{"encoder_inner_norm": false, "fusion_encoder_norm": "layernorm", "optimizer": "cautious_adamw", "beta1": 0.9, "eps": 1e-06}
Rows from block 4 of the image encoder of a small model that answers yes/no questions on an image's attributes, named by matrix and row number. Rows with one number belong to one neuron. Each number is 50 + 12 x the weight over its row's rms, rounded and kept within 0 to 99. All counts start at 0.
After each neuron's rows are labels from the 100 images, of 14976, where the neuron reaches its highest value: "top examples" is what is common among them. Only what is clearly more common there than usual is listed. The data: rendered landscapes of hills, water and sky.
# fc1: MLP up (encoder.blocks.4.mlp.fc1.weight, 384x192), inputs 0-95
# fc2: MLP down (encoder.blocks.4.mlp.fc2.weight, 192x384, transposed), outputs 0-95

fc1.168:50 64 53 43 53 32 58 56 55 48 54 62 57 45 46 53 60 59 58 52 50 40 77 59 49 57 49 82 34 45 57 57 45 61 57 37 46 42 46 58 43 41 44 48 47 46 52 60 59 37 48 53 42 53 32 62 47 57 56 56 52 40 56 51 72 30 35 96 55 60 58 58 60 39 24 49 72 39 46 70 57 52 38 52 27 65 48 49 47 33 37 49 70 40 54 53
fc2.168:52 51 73 76 61 27 59 66 48 37 48 28 35 42 65 40 40 46 32 38 66 71 77 56 61 33 26 46 52 49 64 58 56 51 62 54 46 50 34 67 54 36 48 52 45 40 58 44 46 53 59 38 48 33 53 51 47 50 39 73 72 69 56 33 64 47 47 36 40 50 59 61 54 51 39 46 64 64 54 56 56 54 40 49 55 44 45 41 31 60 63 65 47 62 47 55
top examples: sunset; red mesas

fc1.132:53 42 66 61 59 67 58 48 32 65 44 45 54 64 62 64 70 48 48 48 54 62 36 51 45 53 48 52 64 61 44 41 45 31 66 31 49 68 43 54 70 65 34 47 76 44 45 64 48 57 46 48 45 65 33 42 54 41 68 37 37 64 64 60 44 77 66 55 65 63 45 10 53 59 50 42 57 57 38 41 44 49 56 45 66 64 66 64 53 54 49 44 32 42 47 62
fc2.132:38 53 51 78 66 48 42 51 53 32 43 50 49 36 59 32 58 53 17 58 44 57 67 50 66 51 45 41 32 32 54 58 41 49 25 48 44 56 42 68 64 61 49 55 40 37 54 43 45 56 64 45 40 32 74 58 60 57 48 58 42 37 42 38 69 54 41 52 49 66 63 42 39 27 42 53 46 68 64 51 46 39 54 48 60 48 51 26 49 30 45 49 68 65 49 46
top examples: night; sun or moon in view; desert dunes

fc1.329:33 69 77 50 57 51 52 45 56 61 31 71 43 52 57 69 28 70 50 48 35 33 54 37 70 62 40 57 38 48 64 51 56 52 51 43 39 57 41 18 39 55 56 46 67 51 35 45 43 61 61 47 44 42 54 62 63 67 59 45 56 63 39 49 18 54 33 45 71 64 50 52 38 43 53 60 29 33 45 48 46 64 48 48 45 71 45 48 59 61 36 50 48 35 61 62
fc2.329:63 53 66 51 41 46 42 71 59 63 53 39 45 67 53 39 55 36 43 50 50 54 59 27 62 49 43 55 39 58 57 56 60 34 57 63 55 24 48 47 39 50 48 42 55 36 51 57 74 57 57 64 55 39 38 65 42 63 22 39 41 60 69 37 58 47 41 49 42 53 67 53 69 40 59 43 61 47 60 35 34 54 45 42 55 66 50 81 72 61 44 69 58 48 46 31
top examples: noon

fc1.8:36 58 85 37 53 39 54 48 65 34 61 33 69 37 51 71 62 56 69 53 39 44 61 44 54 47 33 51 33 50 70 43 45 48 52 42 53 45 43 48 58 45 41 49 62 47 43 59 46 54 62 50 74 58 43 24 46 45 67 66 44 57 53 33 46 56 60 45 66 77 60 37 46 47 51 45 54 48 42 59 50 21 69 51 44 69 60 44 61 74 37 70 50 59 51 67
fc2.8:48 59 51 56 51 30 38 59 46 54 68 42 49 45 41 32 62 38 43 53 59 44 60 47 66 50 34 55 55 56 51 70 55 40 37 61 56 50 52 63 50 65 57 67 44 63 49 62 55 42 64 33 62 63 59 20 68 49 42 40 45 50 65 58 72 66 27 45 47 42 66 53 41 46 62 55 74 41 57 50 28 65 50 45 30 47 33 61 52 32 58 58 47 57 63 19
top examples: water; sunset; land: desert dunes; sun or moon in view

fc1.289:55 46 58 48 55 46 57 52 64 59 51 53 57 30 43 49 45 66 67 37 66 55 59 48 81 41 47 67 53 43 66 47 48 52 57 38 52 47 37 61 49 54 56 33 59 53 75 54 32 50 38 66 50 41 41 43 54 48 55 57 53 48 66 52 66 55 59 65 34 77 50 58 60 86 40 68 57 47 54 74 54 60 48 33 14 61 62 44 53 36 65 38 63 51 54 52
fc2.289:58 42 62 39 57 61 55 31 49 39 40 46 53 52 66 53 53 33 50 68 37 58 35 59 58 41 40 63 34 43 59 43 45 53 60 41 46 68 39 40 59 41 18 56 49 46 33 45 42 57 41 77 49 56 40 50 57 24 52 51 77 33 80 46 41 52 64 32 62 48 35 71 52 57 49 40 42 49 74 51 51 40 50 45 47 37 59 46 54 65 39 36 49 59 42 56
top examples: sun or moon in view; night

fc1.80:32 52 57 60 32 49 42 65 47 63 52 37 51 47 30 37 42 36 62 61 72 65 50 66 40 39 59 58 63 39 71 52 55 35 62 66 46 23 49 61 37 61 59 41 70 47 71 61 47 40 47 74 50 67 56 49 64 67 25 43 47 51 54 62 61 45 41 48 80 26 36 83 42 46 61 52 44 64 63 53 59 59 34 56 29 43 67 36 24 42 64 37 59 55 58 38
fc2.80:47 59 49 45 41 62 52 29 36 55 74 48 63 62 54 45 42 40 36 60 70 44 45 46 40 53 54 70 44 33 39 49 40 47 52 55 34 64 61 34 34 41 47 50 56 46 54 54 60 46 54 59 64 67 62 67 36 67 24 39 22 54 54 50 45 45 53 73 48 60 46 76 48 43 49 38 67 49 53 61 51 53 65 63 34 43 51 43 45 37 54 48 26 63 71 49
top examples: red mesas; noon

fc1.236:54 51 53 61 37 42 64 43 60 58 81 35 41 65 43 44 48 62 65 54 56 49 46 47 33 44 44 65 63 33 56 74 35 44 54 66 42 44 45 73 46 41 59 52 43 34 46 38 51 35 28 33 46 37 42 41 36 59 55 72 67 47 57 48 47 75 41 63 43 49 50 51 48 49 43 59 44 48 26 70 32 69 62 39 57 44 57 47 62 39 47 42 73 56 52 41
fc2.236:44 48 60 50 41 60 41 70 41 65 69 22 64 66 30 55 56 32 54 49 65 48 42 47 31 54 41 57 34 64 52 69 59 55 47 47 45 73 34 64 50 45 51 30 53 55 47 49 72 49 53 45 65 43 59 33 60 65 57 39 18 54 32 49 57 56 28 48 59 41 46 40 33 43 59 53 57 24 42 47 37 48 48 74 39 51 51 52 52 44 45 42 52 58 61 57
top examples: noon; desert dunes

fc1.352:43 33 58 42 31 58 36 51 42 75 61 46 56 46 32 55 42 49 10 50 66 26 30 31 50 59 67 47 51 68 62 34 67 49 27 39 42 50 52 56 64 57 45 56 52 45 53 47 57 43 55 70 50 62 28 62 48 72 66 60 55 57 62 52 40 63 36 53 40 42 74 57 49 53 53 49 53 82 56 47 62 43 60 51 56 71 37 54 54 47 71 33 58 71 87 57
fc2.352:47 51 43 47 45 50 52 32 51 54 51 37 55 46 42 39 37 75 51 58 38 44 39 67 53 44 41 53 59 44 49 43 61 58 49 61 57 49 37 58 76 47 33 57 41 59 43 37 38 43 41 42 58 51 57 72 58 79 48 47 53 52 30 64 46 62 53 67 60 67 24 34 82 50 44 54 43 65 36 53 64 53 64 57 64 53 43 52 38 66 48 42 53 54 28 41
top examples: red mesas

fc1.237:38 38 53 43 44 51 55 49 43 48 55 60 55 34 57 46 60 53 66 55 67 33 58 60 34 46 26 49 53 35 63 28 51 37 65 47 53 50 19 44 52 46 58 49 43 56 95 65 56 52 38 73 61 35 28 54 55 44 68 53 48 62 58 50 51 46 74 65 42 74 38 61 59 49 46 56 53 47 41 50 54 34 60 52 58 42 62 39 43 41 66 25 51 69 62 48
fc2.237:47 65 70 56 54 54 56 09 48 35 32 46 56 43 65 55 53 25 38 58 50 58 55 55 55 29 49 51 63 60 61 34 50 61 56 34 43 67 27 49 46 56 30 71 46 55 38 45 41 50 39 49 44 56 62 58 54 38 63 65 67 41 50 36 43 52 61 31 75 54 33 60 51 51 39 49 38 61 62 57 31 42 58 56 66 52 45 43 30 64 56 36 56 58 38 54
top examples: sun or moon in view; night

fc1.14:34 38 51 48 35 69 43 65 60 31 42 42 64 45 36 56 47 53 41 50 55 09 45 41 10 38 38 72 70 37 63 45 54 52 51 58 41 40 43 55 68 48 47 52 37 34 56 77 60 53 34 46 37 55 50 53 57 62 45 39 59 42 61 53 54 47 44 53 71 35 50 62 51 46 51 56 45 44 35 57 61 68 45 53 47 58 62 70 38 52 68 64 52 40 66 61
fc2.14:40 51 51 41 59 37 40 35 42 62 43 38 61 63 50 54 38 56 56 51 41 41 53 51 71 39 49 55 42 61 52 41 66 79 49 59 41 57 31 50 40 40 39 61 49 59 58 36 61 47 54 63 51 38 48 39 52 65 26 56 47 69 69 65 37 51 47 51 63 43 54 63 63 70 56 48 38 64 47 66 62 52 58 38 59 43 49 29 51 52 37 52 59 65 48 59
top examples: night; sun or moon in view

fc1.57:33 49 64 52 22 44 41 67 48 50 50 59 59 43 26 58 39 60 46 54 47 44 44 31 52 49 53 55 57 56 86 36 58 45 58 40 31 40 29 57 75 54 49 40 52 50 67 55 63 48 38 60 36 47 27 40 49 50 40 43 30 56 52 65 38 46 39 49 41 38 63 76 36 55 58 41 50 58 57 47 44 42 63 49 42 58 43 44 41 57 55 52 52 49 80 49
fc2.57:60 41 28 68 59 32 55 47 50 40 55 40 56 52 41 54 53 51 43 39 32 43 64 60 56 37 43 44 59 31 54 56 39 48 44 59 59 39 31 60 41 45 21 50 46 55 50 57 39 43 45 59 41 40 51 74 54 52 45 42 44 40 60 62 47 49 62 80 69 65 59 71 69 72 51 63 42 59 64 53 67 41 31 58 75 37 32 36 57 65 51 65 65 44 39 46
top examples: night; purple alien crags

fc1.359:39 45 70 36 34 61 39 40 52 50 23 45 61 30 35 51 36 63 55 60 64 49 52 49 64 40 57 58 42 46 38 51 55 19 60 36 50 49 31 49 43 52 52 33 45 57 51 58 55 53 52 56 48 39 74 26 34 52 25 48 52 48 68 63 48 65 52 80 53 81 69 30 69 42 54 56 41 74 50 63 44 63 40 54 37 51 42 44 51 42 56 37 62 57 49 44
fc2.359:54 48 52 55 50 67 55 44 42 41 30 46 56 40 45 78 30 42 49 52 50 61 47 23 49 49 57 57 40 76 25 26 46 31 65 43 47 51 36 42 44 52 43 53 52 37 59 46 53 60 61 49 74 44 66 48 50 54 35 48 51 55 36 52 52 32 45 55 33 50 23 62 56 60 75 45 68 49 44 37 48 35 70 68 35 52 65 45 36 81 48 41 39 31 45 56
top examples: night; sun or moon in view

fc1.71:45 48 68 57 48 53 46 51 51 40 42 56 68 35 42 53 50 46 48 58 60 42 67 60 48 41 71 52 38 33 31 47 46 56 50 35 45 61 31 50 70 54 63 44 33 38 44 55 52 44 63 47 57 57 66 37 54 62 59 55 63 44 57 45 46 36 21 75 61 71 65 21 57 32 46 71 53 48 44 82 34 78 38 75 39 41 46 75 49 21 42 37 45 40 69 55
fc2.71:52 44 59 60 51 50 50 55 59 54 75 27 53 67 48 55 49 58 50 59 74 42 49 35 58 48 58 44 30 48 47 70 38 31 29 56 42 60 51 61 40 50 51 52 31 33 57 60 66 81 67 59 64 60 45 42 45 57 42 52 54 56 69 33 54 51 22 44 30 37 71 61 36 36 50 49 66 50 43 53 47 40 44 40 51 64 42 47 65 33 37 48 44 56 52 48
top examples: noon; red mesas

fc1.382:50 45 56 47 37 61 45 47 49 68 40 43 64 37 43 47 49 58 48 60 62 55 38 51 62 36 61 64 54 56 39 46 74 38 67 47 41 50 38 39 42 51 33 32 48 32 63 64 51 45 39 71 56 67 31 34 41 69 64 56 65 49 46 59 42 61 47 49 38 72 33 35 45 45 44 42 68 64 59 53 56 26 54 47 65 49 68 48 66 33 69 23 46 78 56 51
fc2.382:70 50 59 55 61 39 48 55 47 52 49 46 53 47 67 38 52 41 45 58 42 59 37 62 43 31 33 66 41 36 68 45 53 48 45 37 33 67 52 75 64 45 37 55 43 42 33 51 29 40 56 54 39 42 55 47 41 44 56 64 73 21 55 51 38 50 48 36 59 47 45 42 49 38 37 54 60 58 60 51 34 44 51 64 55 35 45 64 38 48 36 56 60 59 40 54
top examples: sun or moon in view; night

fc1.318:51 41 54 24 38 51 60 59 59 48 69 49 60 44 70 64 54 56 54 52 50 51 51 48 52 53 37 66 48 48 48 40 35 39 36 30 37 47 49 67 53 51 43 34 61 64 42 55 56 24 78 34 53 52 61 34 32 29 62 61 47 42 35 59 48 74 57 65 64 53 53 28 65 47 38 42 63 57 50 46 64 57 57 64 40 57 66 75 48 61 26 31 49 46 51 72
fc2.318:39 59 57 39 78 34 42 50 59 15 67 36 63 33 73 36 60 52 39 58 47 35 69 48 69 52 38 58 16 46 69 49 65 55 47 30 42 52 47 59 70 58 46 51 45 36 39 41 49 48 52 65 52 32 43 41 36 57 40 45 41 36 53 37 47 49 25 46 66 57 62 40 41 42 56 44 50 48 78 58 62 60 51 39 50 56 50 36 38 36 42 44 65 43 47 46
top examples: night; sun or moon in view

fc1.104:22 55 62 58 49 58 59 58 39 42 50 56 59 38 39 49 53 64 88 44 46 60 69 47 66 44 25 66 56 34 69 43 47 59 54 40 44 47 45 47 74 46 46 55 53 31 41 42 41 60 65 50 66 62 44 39 61 45 62 46 35 55 36 38 62 63 45 51 50 85 54 22 34 60 54 54 54 35 56 57 50 37 48 28 47 74 64 67 48 56 48 61 57 37 52 70
fc2.104:76 41 63 45 34 37 44 56 60 60 53 49 50 62 37 42 52 41 55 55 39 30 38 55 59 40 41 62 52 38 51 73 45 33 56 74 55 62 50 40 27 52 48 41 40 81 28 55 50 50 42 56 54 61 49 46 49 66 46 51 73 39 63 58 66 68 45 52 49 44 49 30 55 60 48 55 63 31 53 35 43 50 41 57 51 49 43 67 67 58 42 64 54 64 55 35
top examples: sun or moon in view; night

fc1.167:32 50 26 57 12 56 35 51 63 66 45 52 71 45 46 45 44 54 14 45 47 42 37 53 44 40 59 67 69 50 37 71 66 38 49 63 36 30 40 37 48 52 40 48 48 53 52 65 29 50 35 47 42 58 43 42 30 74 44 59 73 65 61 56 67 71 49 85 55 45 42 44 43 72 26 54 41 52 43 57 55 52 48 68 38 44 61 54 72 31 65 43 56 60 54 43
fc2.167:44 52 25 50 85 43 44 50 45 48 72 38 48 42 63 47 59 46 33 63 70 57 42 60 64 53 38 52 47 52 66 53 53 50 47 54 38 66 56 71 57 56 56 52 47 39 57 37 57 41 75 34 52 42 54 48 39 53 56 57 21 33 71 51 59 73 35 49 49 45 48 50 18 38 45 42 43 56 33 50 50 45 43 50 42 44 51 45 54 23 37 51 65 50 68 50
top examples: red mesas; sunset

fc1.36:33 51 63 49 43 67 60 68 50 47 36 25 71 44 41 41 38 36 42 72 34 59 55 45 72 20 62 48 40 34 44 27 93 64 54 58 33 62 41 30 38 61 56 49 47 48 53 59 46 54 42 54 50 62 40 37 37 65 22 61 37 47 63 40 39 50 47 70 67 58 40 29 41 53 62 61 44 60 36 51 42 52 32 50 48 54 45 53 57 21 52 28 28 55 58 46
fc2.36:58 54 49 45 56 35 46 72 62 51 61 59 59 46 50 46 56 49 63 50 55 42 65 74 55 37 41 46 40 67 52 49 76 41 52 50 47 60 49 64 69 59 70 52 43 47 41 51 56 66 52 47 26 50 37 33 62 56 45 67 60 50 63 30 46 50 15 13 54 52 63 40 56 40 62 60 55 49 40 59 42 48 57 49 39 45 46 55 45 36 47 63 66 60 43 39
top examples: sun or moon in view; night

fc1.25:51 56 55 37 45 61 25 55 57 36 47 43 63 68 51 58 68 74 18 61 45 29 50 36 42 38 44 49 50 67 35 48 74 55 53 48 55 31 29 19 41 42 42 49 70 46 58 50 52 51 56 50 52 45 48 55 35 39 59 55 49 44 48 42 53 41 70 48 55 20 39 51 44 23 48 36 50 52 58 59 92 48 49 59 49 51 74 53 67 62 56 50 47 53 50 48
fc2.25:38 55 70 34 54 48 47 43 56 42 51 40 65 57 45 43 45 33 40 53 61 43 65 56 31 55 40 67 36 49 42 43 66 44 57 38 51 65 15 59 51 54 63 45 48 54 48 30 49 77 55 58 52 37 56 36 38 63 17 58 43 45 44 51 40 38 48 29 74 51 26 34 56 66 61 43 64 38 55 53 48 56 56 60 23 51 55 41 45 50 43 67 54 60 59 54
top examples: red mesas; noon; sun or moon in view

fc1.214:45 63 63 50 46 39 30 76 50 40 70 40 53 49 56 74 45 45 58 48 39 58 59 47 55 37 41 55 50 48 73 30 71 69 67 27 43 55 26 43 62 44 52 43 58 42 74 45 66 53 48 51 53 45 46 54 47 52 58 59 50 59 34 37 50 46 58 57 76 40 43 53 47 11 58 44 52 34 49 68 61 33 49 47 33 58 47 44 45 61 42 50 54 52 64 52
fc2.214:54 60 38 32 43 40 44 37 43 53 63 52 51 46 44 44 44 41 44 39 61 54 57 60 31 62 50 55 42 68 56 38 70 53 57 51 50 67 38 60 51 58 76 47 50 44 41 44 60 69 66 45 37 54 50 16 42 54 25 54 41 64 52 48 51 57 34 35 53 60 44 32 42 59 62 38 63 41 31 47 19 54 74 67 50 50 46 45 50 34 65 63 60 55 62 44
top examples: water; sunset; green hills

fc1.61:41 40 50 25 68 49 54 47 61 35 59 46 52 53 48 71 56 35 72 34 56 58 41 31 65 44 61 52 41 64 68 59 50 46 68 58 52 53 34 72 28 53 41 50 34 50 62 66 43 49 58 67 62 54 52 37 55 63 44 37 63 49 50 39 53 43 57 54 57 59 59 52 54 51 60 55 45 55 74 57 66 53 50 34 41 62 78 49 52 60 69 45 51 64 36 57
fc2.61:47 52 51 60 49 52 39 39 51 46 47 33 59 58 63 58 34 60 64 39 68 53 41 42 47 42 58 40 65 55 53 36 68 47 43 62 36 41 54 45 49 48 57 53 45 59 29 61 37 56 47 42 46 61 63 36 64 75 38 79 52 45 36 71 55 64 36 58 54 47 42 39 44 62 63 54 64 62 40 42 45 24 53 53 81 56 45 37 61 33 38 46 46 53 54 32
top examples: sunset; dark volcanic rock; land: green hills; sun or moon in view

fc1.241:45 60 62 42 32 39 66 51 54 63 39 36 46 71 50 70 44 39 57 62 56 49 44 34 49 50 38 37 56 41 63 46 70 64 52 38 54 64 41 33 59 56 61 60 44 49 50 45 46 32 61 41 38 50 44 43 44 33 50 53 43 45 60 63 47 65 71 70 60 56 61 44 58 44 39 42 52 40 28 63 54 25 23 36 56 52 41 51 37 47 36 36 25 44 76 48
fc2.241:71 40 74 56 56 65 44 25 47 52 51 71 52 36 54 46 45 53 60 65 47 48 57 48 64 51 50 51 48 67 59 42 54 50 32 56 32 44 50 43 70 55 54 62 68 52 66 53 67 41 63 41 37 40 43 50 51 59 48 47 53 65 17 44 67 45 41 13 43 44 47 38 68 48 52 66 38 61 40 59 61 42 52 42 69 61 51 47 39 46 51 37 59 35 34 38
top examples: night; snowy peaks

fc1.105:45 48 59 41 46 37 57 51 58 45 32 30 77 16 49 50 44 60 75 39 45 40 58 39 61 28 36 65 55 52 59 57 71 58 49 51 43 54 49 43 50 47 64 39 38 49 60 61 43 51 45 72 68 41 48 31 50 33 65 61 56 39 58 47 53 49 80 65 53 79 46 41 57 55 56 53 58 34 37 62 44 62 39 63 34 68 65 56 49 39 77 50 62 40 52 59
fc2.105:65 54 69 34 57 62 53 43 59 50 55 57 47 44 57 37 69 31 54 70 49 23 31 61 59 48 43 52 45 38 64 51 51 44 61 37 48 71 62 35 47 42 21 51 46 58 31 43 42 49 43 73 48 49 35 37 51 40 55 56 68 23 63 46 34 59 40 28 61 42 50 57 65 42 49 56 39 36 62 42 35 52 48 57 46 53 58 38 42 55 38 32 60 78 43 49
top examples: sun or moon in view; night

fc1.321:55 56 49 49 30 36 33 43 60 84 46 46 52 55 31 63 20 37 58 31 50 47 35 53 41 25 45 49 63 55 50 56 35 53 52 68 56 45 60 54 41 37 49 48 47 38 48 40 48 52 43 54 60 51 65 32 39 57 43 57 64 62 48 29 65 63 60 48 39 49 70 39 50 33 48 67 52 47 58 66 42 88 53 54 68 61 54 50 62 46 72 62 48 52 52 35
fc2.321:46 59 32 47 51 30 43 62 40 37 48 57 52 59 42 31 67 56 45 40 43 74 51 62 62 54 32 43 59 48 73 58 71 54 52 51 45 31 59 55 44 39 26 44 32 60 31 60 38 19 52 49 59 36 42 66 46 38 47 44 47 48 65 63 55 51 64 57 49 44 52 50 58 51 49 49 53 46 54 54 61 48 47 30 54 35 27 85 66 52 62 58 61 37 40 34
top examples: sunset; green hills; sun or moon in view

fc1.44:40 52 72 40 56 51 54 74 52 43 70 55 52 40 56 72 60 61 66 52 57 54 37 32 54 51 35 39 55 61 50 37 44 52 46 44 52 62 64 40 41 53 46 58 67 43 45 52 50 61 53 66 51 33 42 35 55 42 56 58 53 57 28 45 48 74 76 40 76 62 57 25 54 43 49 55 57 55 60 57 54 42 60 52 27 65 65 53 50 67 51 61 41 46 46 82
fc2.44:40 55 51 41 80 24 33 44 51 38 77 55 58 47 54 27 33 23 36 46 69 41 67 64 42 48 42 56 60 55 66 61 63 46 39 56 53 66 28 74 52 54 50 49 52 47 38 67 46 63 60 28 30 44 40 39 54 51 36 53 44 42 58 53 56 64 39 37 73 52 45 36 41 53 60 58 58 58 56 58 42 56 43 54 28 35 37 35 36 29 47 82 77 44 47 36
top examples: sun or moon in view; night

fc1.284:51 55 40 48 37 50 40 58 65 45 81 56 59 53 49 77 54 63 13 49 42 41 53 54 00 46 41 64 43 65 58 63 52 42 50 59 44 12 56 40 51 46 52 57 58 57 52 57 49 39 52 57 65 55 51 63 36 41 77 78 68 54 48 46 61 62 43 56 52 34 41 53 42 33 42 39 48 49 48 57 62 44 50 68 51 39 77 56 60 63 54 41 72 50 45 57
fc2.284:40 56 68 27 59 53 50 26 62 44 36 53 46 50 56 54 45 18 41 50 62 55 52 34 54 55 43 53 43 51 34 56 47 60 53 55 44 52 21 33 46 52 66 72 73 44 49 47 58 75 49 60 38 57 48 61 41 42 22 31 48 62 49 36 48 34 46 34 61 56 34 48 49 75 56 56 64 47 55 52 43 50 54 62 34 47 50 34 52 54 57 52 59 44 59 58
top examples: red mesas; sunset

fc1.110:64 63 47 53 56 13 41 50 58 40 49 50 48 54 55 60 55 43 69 44 32 61 54 43 53 58 72 55 55 50 70 46 33 47 47 43 54 41 67 72 38 29 45 36 52 43 69 36 55 48 55 53 60 33 44 58 59 31 53 50 35 43 45 57 41 60 40 62 73 49 42 61 68 36 45 50 58 41 53 71 47 35 53 50 24 68 53 29 52 55 61 68 55 54 58 35
fc2.110:31 60 88 29 60 49 45 55 50 48 70 51 49 59 76 34 41 36 53 56 63 26 62 57 41 44 46 63 34 54 41 44 45 45 55 70 60 50 43 59 64 45 48 43 46 43 59 54 44 57 45 70 43 40 42 48 49 36 26 61 60 66 67 28 40 54 39 40 49 52 63 56 55 61 51 50 37 55 80 60 58 63 44 21 25 48 45 36 48 53 54 64 49 51 54 48
top examples: water; desert dunes; noon

fc1.60:33 39 52 46 20 60 40 58 53 51 36 52 45 54 54 54 36 60 49 63 78 42 60 58 44 49 42 52 45 33 54 48 47 35 45 43 46 40 44 56 72 59 53 34 34 62 64 40 58 37 42 72 68 43 62 32 43 66 29 47 47 42 57 66 50 48 64 68 39 64 46 40 62 36 43 51 47 71 38 44 37 52 54 38 62 35 55 58 62 30 45 57 58 53 63 27
fc2.60:42 59 63 44 49 45 62 29 38 39 37 50 53 54 62 82 36 18 53 55 61 50 55 41 22 38 50 60 51 77 43 44 43 33 69 35 38 64 29 45 52 53 54 52 48 47 64 52 66 66 40 43 62 55 50 48 59 63 52 49 47 68 36 47 44 31 40 37 62 37 15 46 44 64 39 59 49 56 55 40 45 37 61 67 52 44 51 44 44 62 63 50 49 47 49 48
top examples: noon; red mesas

fc1.111:33 53 69 63 40 42 39 66 60 35 45 58 60 41 61 59 49 56 71 54 55 65 68 50 51 36 60 56 75 53 82 38 70 61 48 52 47 57 36 56 55 47 64 40 34 50 67 54 42 58 51 40 39 30 48 43 40 64 36 52 41 47 43 43 58 36 58 68 60 70 64 48 53 28 60 45 47 35 26 70 46 46 49 61 46 67 38 52 45 60 28 40 59 51 54 59
fc2.111:41 52 63 21 44 61 51 42 51 58 57 47 55 53 35 54 35 37 72 58 63 46 41 47 53 51 55 51 37 78 42 38 70 66 77 50 47 57 38 31 56 51 67 55 50 59 40 35 61 70 33 61 46 48 56 29 59 65 31 58 52 66 61 54 26 43 53 37 58 36 49 49 52 59 68 42 69 49 34 52 28 55 77 51 41 48 57 46 54 53 50 50 58 59 60 56
top examples: water; sunset; sun or moon in view

fc1.122:46 41 32 54 56 36 26 47 61 58 43 73 41 43 41 59 53 73 31 46 72 37 37 62 47 50 61 46 38 53 31 50 70 37 47 51 34 44 57 52 45 65 48 56 41 67 60 34 51 41 26 69 69 52 36 54 50 43 53 49 49 40 31 54 55 61 38 35 38 36 44 62 60 38 73 53 47 60 69 42 59 60 49 53 58 58 77 55 51 47 76 61 26 56 52 56
fc2.122:78 40 50 61 31 65 54 57 52 42 59 41 44 31 40 53 42 56 66 45 29 51 53 28 39 20 55 47 69 42 30 50 53 31 33 40 49 37 31 53 35 51 32 55 40 55 47 71 48 35 62 61 53 47 41 51 69 65 48 51 39 40 40 48 54 50 59 46 61 52 72 56 63 56 41 67 53 31 45 44 53 41 21 67 61 64 69 47 56 49 29 58 54 60 40 36
top examples: red mesas; sunset

fc1.216:61 63 29 32 42 37 28 53 53 58 44 39 58 47 47 46 53 42 47 45 55 44 34 42 46 49 41 53 39 50 43 58 55 45 66 70 27 29 51 51 29 52 49 44 38 50 63 63 63 18 29 52 68 45 42 59 41 39 49 54 67 45 46 44 53 62 37 66 30 40 39 33 67 64 45 55 49 49 55 46 46 94 39 51 54 45 43 44 53 45 63 43 52 47 75 34
fc2.216:50 44 46 61 43 44 55 52 48 46 55 40 41 39 24 48 49 51 61 50 46 60 38 59 35 38 35 42 62 61 47 75 56 35 44 55 60 58 47 71 61 46 27 59 07 59 37 65 36 49 51 45 49 45 37 60 55 59 63 57 56 66 30 55 59 54 65 48 63 40 69 32 46 21 60 61 49 40 53 45 43 55 49 52 25 44 48 73 39 49 51 57 59 47 39 28
top examples: water: dry; red mesas; noon

fc1.189:47 53 35 39 43 63 41 56 53 58 69 50 62 46 52 64 44 54 32 36 43 39 31 45 47 43 54 66 47 63 44 55 38 50 59 50 38 28 52 63 33 57 41 51 64 39 53 62 72 32 37 52 45 36 60 55 65 73 54 62 49 39 58 60 73 58 58 44 61 50 44 46 53 39 46 50 46 37 59 62 75 71 44 66 62 43 75 55 65 47 64 43 48 47 59 54
fc2.189:53 54 60 24 64 50 40 67 51 72 67 37 56 65 36 43 62 50 69 65 41 46 34 32 60 55 52 47 52 62 48 70 70 63 51 53 39 40 61 37 57 54 48 59 35 52 32 56 59 37 55 53 59 53 46 26 44 55 50 52 32 47 40 60 51 49 36 57 42 35 53 16 56 37 41 59 53 44 41 46 47 37 56 60 49 76 41 79 61 39 45 56 60 52 56 48
top examples: red mesas; noon

fc1.23:59 68 49 55 36 50 55 24 67 37 48 34 60 78 60 63 40 58 48 50 52 38 64 78 24 36 58 52 42 48 50 73 49 49 63 44 42 37 47 39 46 53 50 43 47 30 54 51 51 72 32 39 42 36 62 37 34 55 56 42 60 41 48 43 44 54 38 54 44 50 66 34 62 47 49 63 28 38 34 55 37 53 38 67 57 48 36 56 52 45 33 28 49 51 53 52
fc2.23:53 41 57 44 33 49 49 69 45 63 63 48 35 82 30 53 35 28 48 63 54 46 45 40 36 52 29 66 53 50 53 51 58 47 44 40 44 51 46 68 34 55 51 49 57 52 34 61 57 47 46 63 50 30 23 62 53 53 41 54 31 57 67 81 33 51 31 54 63 53 41 62 51 58 60 49 58 39 54 42 69 53 67 50 44 40 58 50 61 58 42 66 57 51 56 54
top examples: noon; terraced slopes; green hills